Rows from block 5 of a small image embedding model, named by matrix and row number. Rows with one number within an expert belong to one neuron, the router's apart. Each number is 500 + 50 x the weight over its row's rms, rounded and kept within 0 to 999. All counts start at 0. Numbers have three digits each.
Before each expert's rows are labels from the 100 images, of 14976, where the router gives the expert most weight on average: "top examples" is what is common among them. Only what is clearly more common there than usual is listed. The data: drawn small creatures on textured ground.
# router: slot weights (model.blocks.5.mlp.router.weight, 4x512, trained with AdamW), inputs 309-411
# up: expert up (model.blocks.5.mlp.up, 4x128x512), inputs 309-411
# down: expert down (model.blocks.5.mlp.down, 4x512x128, transposed), outputs 309-411

# expert 2
top examples: orange
router.2:559622487555547589514535526522523594522527513471548513546514448547486449506501431543532521455544497537490492546510498535426486461434503488525578520472510462602410439482514566591513576422549495537444521489435429523485461549517560570586536518505497461459526539475498523539489502509511486499507392440520428559553
up.0:503538468527529544538530527588528585432510474406556401493462479398573474497466384492473425474479530473486499461458546494440590523497481466536544507507578547518457535510568512495498621485521412517526532484560449484587410517483447558507519512550482494400568585476460542552489453532490442461464398494514541485554
down.0:498521505595429521436509409476437478558432485462487435543476514599540451548475509554473498424522581503479440457591503438544436492447503577518566413543513580560479418508383579460509532501482537489572461605523549559514516529598563499468486499535546467552443418433489506491560595476472474421498413520554403489529
up.1:552493460624546577515487513407451522488433494443526505416518505426524500524467556446472500507551498380503556522508462573554512512466406485434648524461463433513526487496531499423509531505494605527520411508503535487520502497543468482493513522488488504431480407533510441546448448463542600496418559499502546480500
down.1:531512396449503472514519430464457481483481458569485543432514525489501639503503417457578529502505478529569398462434582571558502494491567566502415557460537519511441539523478541450472575548602501495474477447481516459517476481404539458484472581458523492543404520504504390400496420518513464523481516523554504437475
up.2:552571477544486479478488528471496498513460442555378621497443475489443541388490438497472444492459539497419541534528559543496512554463508511418491486582505409497509443461526533501486570497438564494522462513428407532535525471464451540538498528493532576518529469597485469559533454437437574494484552580459597464514
down.2:502544496446475558501535594458554512474511499520474534582520511468465521473474455462553535471471482492549442561517452575555586465620530458438516526494549555553491603459482478469530554491536474555449384544482511492559546483490506479492552489549498584508496593389580418543561600561572458579503455527570592519468
up.3:535510500540562500489561568465540490451461500455527520477487581584504487528506477602523458523545485497591506501409491443348459406466505438494513410516489485432486547473515423491447573543484451514467508505362427437412510483422500534555432499516545441395545489397584535563469492508452423473565390484478507502547
down.3:549483566489436527542536529453547490536464471519508472498532528586457434459472549499437560503383515538435537447573429477491480491396509533608531448483499485579430480486483493465429533426496490386457558467501575635502428528519520501460455534501541618508574465445495551574480483418465547482438524486520462459477
up.4:526451507504559428546452477579446536453458536480515443440545565485457511525512526449475514610546539407487460469561435493554505393497540436461442600519531561528525445509515547515487446453378531473574494481524525483457578458518526423434426554490460506371521463508500503491525549471501593477495455413473502490475
down.4:495436446454504471494504502480462589589553546559561477570532521530510628449416493490468432496433473442535485471504459445472499624563463467445415490482507475409459643544491491417475449528497532515531529523568505480515566523438484489553537493497523518562516493473522565476454482591480467497489553518438543505475
up.5:451525520473485476468598575494563591497569453522490393539561518503515528501509448464516395474533503472477505461443450539533450517545432385454490562485464536574486473513478529431563415564519515519484477583503547450532494561474544482450469494538495496474432553537552453428579407495490452465546471543415525490489
down.5:569473535494497568535585530420507422538523461434501560466426430565502517478483513437558463522523495478490505470491470483474520517483536524541515449503543525470514515381475510509514531510514489511505536504473402500582489556444463559502482575492575438559422530513521471489545527486455494476592473561476393421430
up.6:486496431480446481415465443539574535517548350510611480477556621436515565483437469546549508506514556469615464541532573558505543456512553510437427421414538563494544550532531424438516566540456480435528519495526404484539431466448511519490501445455463560493471592419477456525440439562467442499534536495499529422435
down.6:605506551448411405509480488469534467497450582507470399459521516503510514516567505490553543474504488594506540488422562566517559578503494516451492499482457481430474504482502555499407584507429483428513536463522482509537435521496496517517474433575518569572587541517564498456496482598482584511487531525433464496433
up.7:554437498421480528517479491470524467544559523532454511440548604518563536472512488513488432532483520484428524577493538551565563565452380447420448594492490510513477495517468591417507474484388457537543531517529535498529510501499576423473567449511495542448468510525602450473511491510456537476547583538408401548502
down.7:437444371495462477511473521483521460530530452454544429472537431536493495491467459472468573492510438458470604513564523485525455438524427400463572500545396500472442551517515453482559527536537460452504521467434446494507550431528514498484437538546495464478552582413526400514517591543525533516490515560475457445465
up.8:466423406585473531465525427431534504536451373423514536542498508501491413492447499620528455507541527461566480552465507503534540583518528461472538483524505545539501478484408418429546475535572570531434564529530518472405456562493480488462494528491425554604485442512520586506397525512484580523455592602522551521625
down.8:474487472534518412520530542530508528453521382504473597563502443454508390509443444430552513558465493492486521459443504447457462501490422474491542496550533423538438445473416538592534549427468582508470516443576473456493432504516513494500552545465475547483534507612424590552617415492531537488414561514528502638446
up.9:556472475581592576506490452474643489441575584393440548415491558465491480519396578534562514574488441498525552589480564438359497511485588473482549426438503453475581526482509465419497573529510550503479435510513521481486481535527541530543547500544426504401473502497480628495543519511503473528481545475472531565553
down.9:503479437434507476518605489453539472512534440596490444561604417451485456601576528545397496499496443539494452441512514559542548484545568548426581538522541518492516507512517467581470438520538571502543539494546462483481536416575607546457494515459551472543531568569524511509523501525608449522510520516557560487465
up.10:527413514451539533494507471557397412459507554451577584453439562499503471490509537617491417515462480447517481452524514506524497476495474492569535585529513441453451381543428551478516434546423507545430533536441507463386519535584481389484466643476479444441383445508449509556455496483516478489480491429497520479505
down.10:515498471520487399571471508483528484593544555461455496448455556519505474568566581463501414498533477385535535556432563557558497514463511543424559541522439540453571576518498497433500473484579505458582431534533490494613570459522532463536526536449562591499505425578441435606506467523510476536518553551447501399515
up.11:502437451415514484452524471509455534554558411472472488481505580420607518444574433426599557497448436601434477429476558497546448495515546481544443558503468452500486473430520505466441511500505601458570601481536482418545515579508408462545427458559502459519408513501440462583591501566521540558470569519483475560552
down.11:532538514536456484473507530442517465366528503527521602496466536574488512418565554473479424430571441553476518483507450540596530519595436506370506476532472476431610491446457428459542537513435533551530545551543478557465505490514550544564555550576488572576498491425497528556450511560544434560448551586418525409513
up.12:467527508546505502442515510451552495510484510536443485472501553504593495495417547467466494484491507561525542439420509401502517532606642549557519567432563455507483519491517418656550492489413516446494582525570488492446481575430515490549572350528492525610541504525582369435434467532525574526570596449478501486445
down.12:503508537427513454547571516497488541444524522506539568489440450459536465492473491569558538544601525500438448541502611480565502462484389472474489512570489503454471494440480450458494373448444449454514513405542455360476539500507584579547569638500430504519483472468483461521486513544546393570503464520517515502492
up.13:451516481502467488423529515536596473558520575406529482445497454514492510505418580580498499561480512476354567440455460450475461538521380443479501454451426496543511553442496554463493605517505542513589429412555536464571582584554537453549417555511512448456534560552465449557427611462483470505423552516502506501457
down.13:561577462424436534549483505516460514484451458586505487493592478515489538486591436494495488589439364476481450548496560556509453482511452439446469530437620612567557461466547437587520578581498543468478497584530434569523382500492681494462565399499552411552533513535584449599602541415523480548478565632396481452462
up.14:442514516570560586423509503528445382486450503472512526466498462413475593433563485455444528470528434482469507512535461511533543444475522538508535535493534531493460651515510465447552543553533450550477578435542546524519576453528417518511492566420466516508482414497468455527420525423482480574540524584505572473437
down.14:521524542466479540417389471472601425516490467424509446582459618495465607482463478516567489510631539530609404548423479427554586564419527510482506592525487452561475501464523503445426503527474519565535497564478579513558514577489525451460503507558507523484546468477448535478589467483452542434458495529468397401471

# expert 0
top examples: yellow
router.0:554627489426426515582495527437402557592582632562543464526505419573473568444519478479491402548425438501447521528409481578571569556499548602479541603500482505449371589527537455498542444436489453576471518471523543457502457512525482432495497518516530496496510526511577430484453426513536542522444443507517440464440
up.0:535560538576407527478430508543515578479553491477559517474470471532508441491469567453516538422434529555572525603389483559467511580502474532493532494488505405534381518574524478525497510441408442587546527410435522428551514515577467475546481501489507523489519449512549604591489457563509563490541460556545435479531
down.0:556438442530539490417483499462489470501428463464496536555583520458498550468509524404541512510547500549576438437519588507459468519513478490519541508520551531514394496518440551504407486515565435533431540597563433457533487516442547446479535529484485501511529527561443454543547533434516388430486434406498461484475
up.1:487535436450480520523492442479427572512466513456488541489507529549469542492506560437552581467555490535494493489601573518512449435538473487536532405459367491516527495433498473350487554480423546504472475536550517534448623539418445568516423540429475495524489499476465529485489479545555624512622587549481469492562
down.1:374526587513509444507578508537479411515512527493545459549490503454561560467514529524503414561510474511483549470516565565503515439476461523486475488457511462501500549384490599595511473654475418489428561489507480509481519493430508533464532506519549471580541494461470492438507488501580509509382571462489496482475
up.2:542486619443461414494467498473571546524511499604420416480542481419512508497409525479538467439525580445450501507487529498530533535482563469568474517536454550566507479427580567485510581541517431468451423558586459387434490431554542416520557504548447452576450480519554482450595514571557657465634550506492493579460
down.2:476442471536481509495586495395499439552435366577442444568575471469439436470499563455509482455538477562442441489552491459440514531473507361472473450468476499520606532540486527517595463487490483486482527484587454503475540515438432495414496483466489503486524548484578476478514531576512441442468467496469443468458
up.3:364560485499481441455525410484551541486407499473536487574499524544436494560497519531447544478611501492549461462470531495473512407487536527584536544511477507561565514499451449562510464447582460552518503469476510566403556459449456505468532447511589497444532545520525442463561534348496439436553515458544463440565
down.3:524493421479502569598440558495486482505558504466540464468490562546476450476478555498511524511474559402466533518445468594447517600495474539451567538475498391469485647509501385511479516518437500562558519436500563507454482553606514569481484479483499537493498546492573442553425399578484544476530529509442433461441
up.4:503455624586561376439407532544397434543491524461475576473505448478587447484443452489488445507503505481591559442500497439456525538537569537490543413535490536530514465468476553583584465459497436501548498524412518516344470499609374525531413504548570598503570440484478453484472451467439573484560517455551556510475
down.4:538491401471468479380514530553492471534505561449466458521487495598510579483536494487527485445496517510520421433570496480499566506442530415387528503503505469571490527440496498460597469551542550546394459451548503532477512473501577527550528523442497557526568473540469500506511536515535559461414500468495491522510
up.5:542410460509510465521432471460334495544480454448471469450449459499450497511488482428540569492400477534413543417593509506527583467527446516522497461514528508407434527477551506441543403483400533489498510547534501415550549612570544556502489544456465533626505546450546470486437526516428548482469555568441492550586
down.5:499500496500519484438613532568519502463453475513519455506509485329497622546522467540443432533611457467475450497596510412489505444525401419506448456500513487556512532498524525412460601519556510433482518515533505549469535479455514553530493486483483556457527595452489516508500517555558480509495450529434476547434
up.6:425433517511438534516468574652437474504486415508483464510529558460571398559415446468487437553499558446511490553451546468488545530442534436446479494525555495470475462475510463437514477551502518489496448550450547458399477457575555508518582529481440480472492435496496435567467429538502557451461570524543468503502
down.6:514476449566501507509367482477475550498478410531436504470502504579421597544548602544453573577523491481457532453501531485408497523423527552496499452487468481513520507424421541442574566481499501397540470530547540464501480523493502386431510406529515501554442496520536652472552522472474543489519458491536413407523
up.7:459541567552504471510496492557509592605508526478503489464433559595455540506520452460406486586558562463416511484424574440456541483482517574486536448489518531520481552499458450419506514475504439542562482485540461533541470452428445524479482451500566495510501489498594483522543498470507508526478489415532531399458
down.7:591435483616558516392535507479490513505532490411492524458398483582563529581484440507509404495497473407554501527529560467424469521449493444481562389546548523490483474456506531485613531494503453472465554506491498504412554563533606488498538485519487427461438457570435488532430490521467586487415367460570433575565
up.8:423568553495503459504476513522411509548531525542486584455572488524432543412459489467469523527498526460394498524404536566418502562466523545477432499421540532514431564493517493488431502447501420457531474493581469462464566437482483489547397461458532456520518448526594541569475437432467614631492554482563542450507
down.8:537390521526541555478462536459632467536498496524492475417397473531528569519577406559551470534572467449566511490567497438419437525423462516496413480546482534450491484457545495440480516494582458556476530461477492537506536547454507601541447505479502375480569402492538492525514593435373436545482450434555489527477
up.9:407519545509461463548567498472525495406520508515436485538552595464603443496429535488602512490399541537473541527462422542437559436521484406444472422479446503560573417516568476476444488527461523478353502492550409506547536467538459534545505533494593484485569558496507502557473465487516564461499559521583494584456
down.9:552575520546445483599520554531521525402507509510642466585449547505422485577624504550537551555500540598410444523446531550409488490491498502477588482488514440508461480422568520572471482510467467408511404551568530572553503568521546437484499410561452465594509535434473493534662611532512387468482471475426475398463
up.10:535480511567472472502513482604475606479482439433429545451495491501460574483470446446573519480485578462525441489432513555464444528528502540475512450528548505536511555492428475444492576511455573554537483475512519487431389465494520501464427527437502442437519403544485471499552395495493497485449558473487505436545
down.10:548485508418623508482431520470528555519519465514457572427495471530541520534509498535497559583539555458542481486463460515427545563404465551476425466460506497511467569518475578455485551458472514465590460545509529625475477547502495556502383544464450525483400485499487470404356407520445615539470471434497542471475
up.11:502507518609576462495482531543594487479585491482484581493424517424514626585589469491576493499606517551402546466473459438471457517451492589464464534457457513476413555486524487408459614472418527579448500440498529487537438484486453421465433569485526521451449480504507495437460475458408582523487510456475574442558
down.11:501439508522499529490567399534535486467433504475560470486439439562491591463582516510521455480552496448416521516569598518458542443456467418475537496534524554489588463408543435552576526494571545488453522435541471472567574554537472566486607512420529487515519488478511543547497515578549538504514478505509394473516
up.12:497502506431500561498542472550492467459573527498443540527465487488512534465451549518484555421469541426626480504514451471538528532495516486412474449518526438506556497478527423493536584557451590474512479441514490536510548461464462545571526561456572551438527460606501382442530409526527541529579592505547557447485
down.12:599487559478615512492582445450485525502457557531634524460535460481599530464464440510473533555561458516501379548476526525504544502524533467459467469445538533502495470539615507414515464461638436523450561513463404529556453549526503507489430450490440453326496442465598551435425444535504458573450503572506496462515
up.13:438491480498475489471421620466382416491503541520395530532443595521491459473559480448450424487482554450577522518407581436514397546503471464392581570492446451565508504476575462565502501505398549527589488525369568451425535529494512483470516497513497487478434490534489471543482512491490519492425472522500493540497
down.13:410527427419427446494483467542467479487475575499497448428586491508570493527524556574488473515553446452536526506448490451512350472461539511441441569475479436505446406456544512570561487545554548419521486537522550427466438445363470513427523459535423418608510512593472468461498475499512472507522581433552479483478
up.14:504502473418582490511568406493507461465556543572472546469598516488465480538497476482515568412521355459550499511540445429478576504574467546359490546516522478573446525510582510462528470508555549531565451485528481454504566452429516547536519489507476476457483552532364568452457510501465446606555512531471617587573
down.14:520497567548381532534515504490578576621505530512506493544443460520439439506535484434473467495517504549433468553513613523423489568503555534535528479588570552571490551558412515476499458464558431505501462553494423552495405479400387602509495480485523435435510432470557438474591554495513562468528467506485486493434

# expert 3
top examples: pink
router.3:545378529625516495541462474439420442478532511463563555518462520443554426520442531546545525431466555492600496550526498458511450477556451514598548426436480491462538520446475432556543501549449556476441469565529413483407494410589439619549575456467567572527510407510524472427470497507465631479550569524542574533547
up.0:507595563432525533487552501491551551472571369524535477529581415393450476524478496503504524573449385530371527530592545497522446480515555452444509484558492556494537544541562502535435604480474414552492472413479464517510468451519422493492448496460517484504449579405480575528521517553669537499569480475480471425455
down.0:437548405529436476436504510525528460477490436518531425461497535560465634508488591432529478417569480615531499457560431583472478478525448532408488508468553512521511547538485522486495442499593526501460486561595501542469502572471451469509521507477508509549561528474559422439511506460549451534492599527550554468466
up.1:541597489628489493509490527509664496476525594501476389474541475544442657420508525509521571446538434445514518448480491473425472515426507484521478513501492617519595491567460551545564443528510485531418444481522569442519530484516552539511452478437496524499528506481394485434549517423459504570557640522489548437524
down.1:497548468607440493489526546467576536535482541527446568442520533501434428527506521388398498473424553557582507494524330449491474371502554586472526470523557526545523612497441595460467477442483422549477527515484426504448493539560523546496511440461530485459479511511448510501590501478461456431533476510547530538596
up.2:475579484495476505405504537552490524504473517440461582545458434446459447509508504572471467589539477472492505519555551440505487462539509473499509525532530532491506461523534451511548505511530466464517539506423377476396536552514507506385503480571465496585518499522427511528527528565477412447565405463426484469510
down.2:551412454450563547488558363409455466545447531518456567564400430542510493525464413453469544456520505551497458509565487487484614292487564594569465433521509492382468592473489531452491466480490465492488514578426493497513443516484559601485434504528458525476539436488496492512460482469416488499467437469638577506556
up.3:474586534433530517554512529559479488438501503494368486592398511456484493505540487494543494541505461493453470423456566409467490466523480517436487602500511480477453458501481533425548531487457537525533436533499536532642497465405482421490532498517608497476483569568529637453516447490551497465522457521504499484436
down.3:501533492516466601537512442509483561568467548528443460492586548485539520454466507510566521502500338503503484434578532589502501493526514507462482625461475436569589595526539520494470481571485516504466523500556557555482563509437435400473481502507439476556518560450419523455438466531495460437563547517498512423544
up.4:507541531510481466499465594516511486541539448517448527608535472478459503489456557533535460481573460557467512572564491469465614576499486480468554599456506494563489568561464505468502572473565565441401504461423493467588480461348591536561522503499429435454463489559566547509433484426449529522498482504430472549539
down.4:485486462575415585544446488504624498533441557583428549441531490533402417485460502509425508398448562505540537539593478461563379602449484491532556430457477496525550487491573467479542542588450551511428555502522469514370486542538433432460493538525422540461542489528554559576422571577542472536423463434479568525442
up.5:540527402493503465440512469531487456526439523559441515509374428494550492514536349566532545523575532508518486496567534501491548407562514518500499438460564542537571439470495546532549506498492493517557512583516386446545456501442546454414469466591503569507502509472455562489579478515529415431554457453451474516510
down.5:521480520457413547471424433500498398511448551608499496546471501606469550508566419488457491505424517581486484445548524449524521535493515570490404465496540438369474513504557506527527407644543429501475439511463452406484477481524611461469420473530444488578524508424531545521520567562519520571512413529620527483515
up.6:541584424473540488536523504541541555476532427497527482465477548436440554524579585438532434449531444542402487577483526503500480577473543512509488520486500560452439502502535499506495478494555421501595442458604454480600476476480427544536494518542518545500448561493356446563537422495476505502476522512523477577406
down.6:513469441455478584467559581523538486488501464521545471484590598550546545393487493485435463507470396478344443463435494548471465422576561513444441504556494520488559588501471541576518443480489457504540522512524453499528536519504494461529468573488502572577535557353485494582456502475520509509516557533526370510529
up.7:551524522446479584468487511428485485514408504553519453568535473469533509430472450529461513567579434492495491463502582488483498612530506469430574517456492519564478420498361516563582539545467505515393485511516531444377463466620533548611503469514496486445487559559570511499535514455468533493528516488536565468504
down.7:495500536549525464440520471490589519498503504401478582538457477479511484483623554437535584514508585468569500454461506505569535529404428478554474524533522549471497504511516570420587514484453536513482484503558541518499492458518459507460423475455520558422544503489557462579530484432439591505511546579416519512554
up.8:501539482434486498537569521551509574559544504491401532471590519522497542529492469524555507537596404464585451531466518559425553489520507405469452485462486587494561472500471394498522427476591458483447516572444460499602508440421482459488463592550556486489410504480583517511504475497506489568526562498452542500602
down.8:472553522394481427584482464498468578515559488596475544510539408564465542506595561536454490404537559497524514462516413451574454560453544507499542477551492491470476439477534573520504513553422464558564483485485509478554522507548486503497508471525506527467489508428493565417464504509445582552488489683512569533547
up.9:468473606480483439608548521513606496420434510474527486497448520434442456550590520621525601541540450533485540458481426450527467508505563513600519451469474435576523532598470478563510459449432481522518502492422458506531604528440440435462504440530488555496511451509486545461513534489491522539573412474466529483552
down.9:562485500503442488497489513549507500480593495455589452529528548472543423490553553549546596494486473516579537525485479481554503611520465491383476515468474469568477548488444501565612451537365553482516501439559444484483540478545436431442444530507548541592597451449544478485444552526536588524609474511479535499453
up.10:506525480547470422426586378508479549535491510412581484536472630520526469543541499445502414450530522483582541504431495500606474519526585470485550567481552445550468384457455468405565455626525498535513528518398520504465485449547561418546530526494436556521516530531508513510630438522536519549490488509493512461511
down.10:456498494523470533463468616548561506534570411518477513490491500621543494518461484412478585538408469482515500533538473514437509586468530467452553497503490481536513434503549576498546491427531428479469559465582503451529482510547522533513464587480602483403467529528488546493528478480514595454434590595504479517482
up.11:546479488430546487459521611473548495478481450481489612494503471411555516552495645474548519521519498525519443536465532556513453550530444516518618531511501424425577434428577551575574480516483526494513511496558452451495530537567446520508495495545439504473407557492533577447528522537536580510403478514546481604599
down.11:509495455568507550431447507550468448532458507417482608585484509506454410428441487506578574359527509592446560585450401543472569538465502479520595518514468439375473512476568433517585494546462526534495542452476441366493487594599512562518449542495484583518572477534599490547439508529487484527540468552473514606465
up.12:478595493497457472468547514505529564440458590416498443594509415515516376538582446595487535557549426481482520505442444552471527530507494575497553548469427553576492389421444453469549592395533515481534462537498503561452514495509489481464562521511507464431535439488489467455455504580574357404525423447520447377455
down.12:424567456594483525552526456517478458527571561564561417473478458648633481477360517426493545480471396583447501501563593402506416454444518444515549448530578535552528533474533492551524531539430538567551467469507493465559438514598453514466460568544540509526488520528441517500483460471476502473506515528563549563523
up.13:530509474449414512523528503418531587476465541590438438463419503489433499528493506499501577548517473401521516515468479431546412587485435509449526592467500437509570468537496455453505562581530414457491491638551566491447518585443526405454514480547604469562549503565537502455443447485470507511504491488470414452530
down.13:542476558514480550591552481554561440454409481483482460430534453480540418540532441472539506514464410504457542461519485506570474481531477392573558602576536502528464495567443496453521463504444546592503534512513414591492599494501487508506426415516398472593575526535511459568541508567494483519496434438456572470494
up.14:533531537575592449504497501572564461443446482448656501526457535516504450476504408557517502457542434515443525563587468508437454444475504396485477441558489537436424460449455437518521427480593515513515380620545489513530536514482597477446452519466485469436517499511437438586581542492470497449577471489423407539556
down.14:530489430413496458540573530555419447466535473533557377540509440510582530417397485441433438481412462505428444383427407437621518463552541501501425561431556495445481561520448528498518472572599389553496480546570455533523546510547571531434570645419525531509575516485434389460518470515452469558440530529603566472393

# expert 1
top examples: grey; teal
router.1:498476501480481435466454450478663483479470455582471464478542551478400511437548565453455526536532461496425438444513570481550470454502494484408423512502535570484579462522488505464453446471482543451590463560573501502613530521346586439422478508529482493525479534491425493502529503448500394584473571515514473460478
up.0:559530432474566523394485450487574482535590418533417404479507454441416521529498376531521464507470441478555481533608437465498503423521483518493469381479489443462571538565545480553450431514413526558616580464445551534494480465493477601549507451422534512513493498571504464557501431458501494526481491495576505484386
down.0:517580494527438486451425495494559487536416512425478581590545508545474495456446516509523472412507490494531441479540470506471483526548514499491515503555528491449493475520548431522480557475460428454463536514450529522410461483539536539501558568480550457443525535482545494513470556539520495462475472597451466508472
up.1:503475537552507567483569441376556482542546441494551585569488418537524491492627506539548565533474407582562495434518549359506444479507556431527470473488554528466362542480476521493513438497593453438473466526489471477531509534526535580547508512535583626442493491516466500534463449503509478493561457449491480434518
down.1:552525529472503450521499479520531532623527545453525512496536449358485594477561524505413421519465448544550489658435422489463538457485465560581433533559578428467598449439595496456420553481518451475549507553578393508533479470531477336561425461468478512519570478472481450446484514544478558518491573503466533453544
up.2:506544525409496441598417604459504525445477513540571408548498476517447520454568458525408558540482587477462497434410428615500490502507555526480500535501470456518539563561467532487510434473381490493569469482481557480482417387542436448476590514514478458468523456432517511513559559462447535526469480529526461442575
down.2:504474439475544513457510473565523496421488521412421594519522469524571516509503505539500503497423546528541478549490503501541464518483554471538530467537454534479485460503509487519583512536518501427494472459431476511469496479487589581492590574533445540476461501480477416445536508510531453441531487528397548587492
up.3:465442576542563454448466539528432419479508434389465520490497525591521542564490596464491522479539606480542539495530471477480476515572408472432486543459490479470525627437468478503523409541495587423455468471503518502434469454593550486525609562475429483549508502542512423447507403595458482393516514486434547428563
down.3:459504592492443441563420534570485422496555572485501433435524513491593585493476492519392498550427526588520523408530425592539492424461508532639458507545432481506561513525546570460505477450452406520494432461404469471483552528527441469360492493484566563583531605508474523485490575535472490505394583499463425561472
up.4:507564515541507476498534537522514447475523529405477522526436488439448503543475480463515429549536450460490555576533526492493470477421486471555580526588517513562548496565575616522463549462515499516435516496448608487534472530416518495554564457561549499376444467553429453479426523517548438506543536421486552551459
down.4:526457538455478578509407503467546485531514514554480547561540526536480497452472429528484490393592499502409442432510507431504519554584427444541536476503506447500585515537525481414508438490541460523546454418488499511511526469391484512447514483443512496590472490422557552535505532511516515542472501491417384519566
up.5:454488530506531497471478532576472462437505482480504552448545621582579517549449487487499551468514525481594537483513484579425580535502452477434557545503563366453520512474455424454430445528515562505441510429497559454507504475479541551447506514444531473433497475550486506497408350387392540528442519443606511525514
down.5:442496504424588471485502567595514473476392506462502436565500536507464582565594515500529481484626554492371503437465580458573488430549582442569421393455554543428565582450564574574444335511501393468469485493550565501545534537517523523504433646454501502452428585511432486532476610478533419480559438568439539482506
up.6:464504514550475447470489501466589484494578432478507552475508469547516462509463578546535550533383487498542515477466499462475528466552538499551429489468455500398528480578420472565499444506488585474414535441505399506395538450463365420572552437500547616529453425435551452477543478529617601538562504553476537459433
down.6:564526418464472603466450482522519570502430493552420544516517442552451468480503491494534473474555566488405435536469515539508491465458565513492515486505557551558552456518542518467478562393550422491557540523521558532540508567414498538430466494507423470422551550518503517528540459472441456475450484552447398589527
up.7:526578448487510589470514572582371558473423552468430488477534470461557531515557412508538417456440524548436587461501480493487555429492464495538502463503518488484431481543475594450482568438565516402523498513480563562505498499531518523484475569479570454497550585503425515459373499488440534503338453506596463571480
down.7:445514441553485489561461492453484468470534576483476428400566482549545522493463485487449498454350493502492413487474575449464471520557509547507573457371537491521571508457443464529511452562580439534493518453528387511522492508520535502532552518444475448482555582575485522478483472455474422446566512487435477469506
up.8:470421553523486551441469504478566503545446560452573565488515517522510496483510451518431522492513517363454585444489484491460451580507453531537553544465428557479467509574447448438464469439383548537517445547505500397446530535506472456594503455486533503542536511505537575478590602495512548458542496486540524434479
down.8:535427438530483513513538513549556509552459447524450498614549509474428501516497512529507526489468518495448489461530526553472521574535470527513492532516503474490406473401451473478464517479512639506408501515464469573454505520477516458457524441353531491504552577560403576529434509533490391512553573495477546501615
up.9:575533429485504514482419489461498577589475475473428597431546441505492521537505572387493463521613525460542389541450466455573475467488475559538582369447488538516496493438477519442507553461461523499394471440453624489459525570486574550590552465524519515445494443528452375533519431560500474527476490564468538572513
down.9:537523531506508484521450522529560490455518486513355545462470443448455576539494499521499516531488433467455533483590645544450516494545431523422577450504561549501514565441488548463478548495549551488511422459484494495458484426523442549463496549540557537498448497478485506515544572545485478453489519497548427494560
up.10:551496504514524470537465437497356549562560497540523508520519472500414408535584508479463532463598453475458578531527546531570506576507447469480523464487452500453469538618471508429510461559474566482549482480448511503392480445534519468404596481506502424475601513513563422475506560524475454473537506425498469523546
down.10:489447538517476570462546512515457459512463455551499523462509494399501512587500530409482489471503494591383486466495409483594586476568514501586531532496559478576497423504500478499403486509534544527468498536516436527551587506458511514495529445431511470531513511575529548487450604396507438396506481457507459501506
up.11:446538557543542444426439437502609565435511390482471451562542515430468425526492449480473547552494484529482471481475464584518490493532487527590525444470499525557459510561449512605471495419432447469512471385461483556473543496565429549439530479427575553443523501438503498496566543444464508473572477485504495492526
down.11:529586498485579505427514517490466481525476611511480525493455497541546605487453476466402425441590484464491437530568552557471494463491556435449533479496539589457491533515558456433555444541570451500459528537547583461444576516471550529551501581493461480402436570582497507451481414430416477531434423515493475498448
up.12:511497507592513457505388484545491524497539549466473450563540480506521583548462545467516500513459614494492491519414399523584525461540389503487580472510461566473552529469474534438522481573427543588515549504511512521483508499666533474509542503484594537516513417510506477486613549556407559530473453436521561507505
down.12:524409498453443544491526517416504459442376492494466480425476488419519517506490470477554535526507403526550534553569602502546432377536460477466430547534461531451591552489621455509567564481476529467508460530442552474557561538427435448521535479572449462510457501503600482538437529511523546492419490610450530517479
up.13:547494566593516438464471568521495403471503563526462518499441450538452473521430343488477464490475452494530508553445516479499447458554410487389391518494449485579560486521486489527544479512560520520479569510437494505556423552492575497504507492524508493448505488543463538481517536531418455452495491406521522531502
down.13:409504437469591491477548541587524456508403512398499620549481558448439480436454606531509459567491522533541538485465498461529534508482525462532497457502527477503441494625517514566504528486518514511599474480484502491534584504409564379469493507535496532517471499614613471574490506515519456596548490500439447443552
up.14:551537427554539526520505558538530447500485477493520565460506523501460536415496491460577416481485412489480545524512506532530585490500477493482499463460474440550526486534403508564535554528513578594389498515573570489479501458499471607623516553449475505478490497488463424569494461503535451549455579552525529529528
down.14:465440562437537508537458555428410549488589603497525486541470527485515512555525504557573453470474607437519434554380432560527414421569545455569448434500517554481512488506459555575541567460517550525472416473434500476477374410550451504450553433498467475489480536440511483423565518510444525443483429552371561441532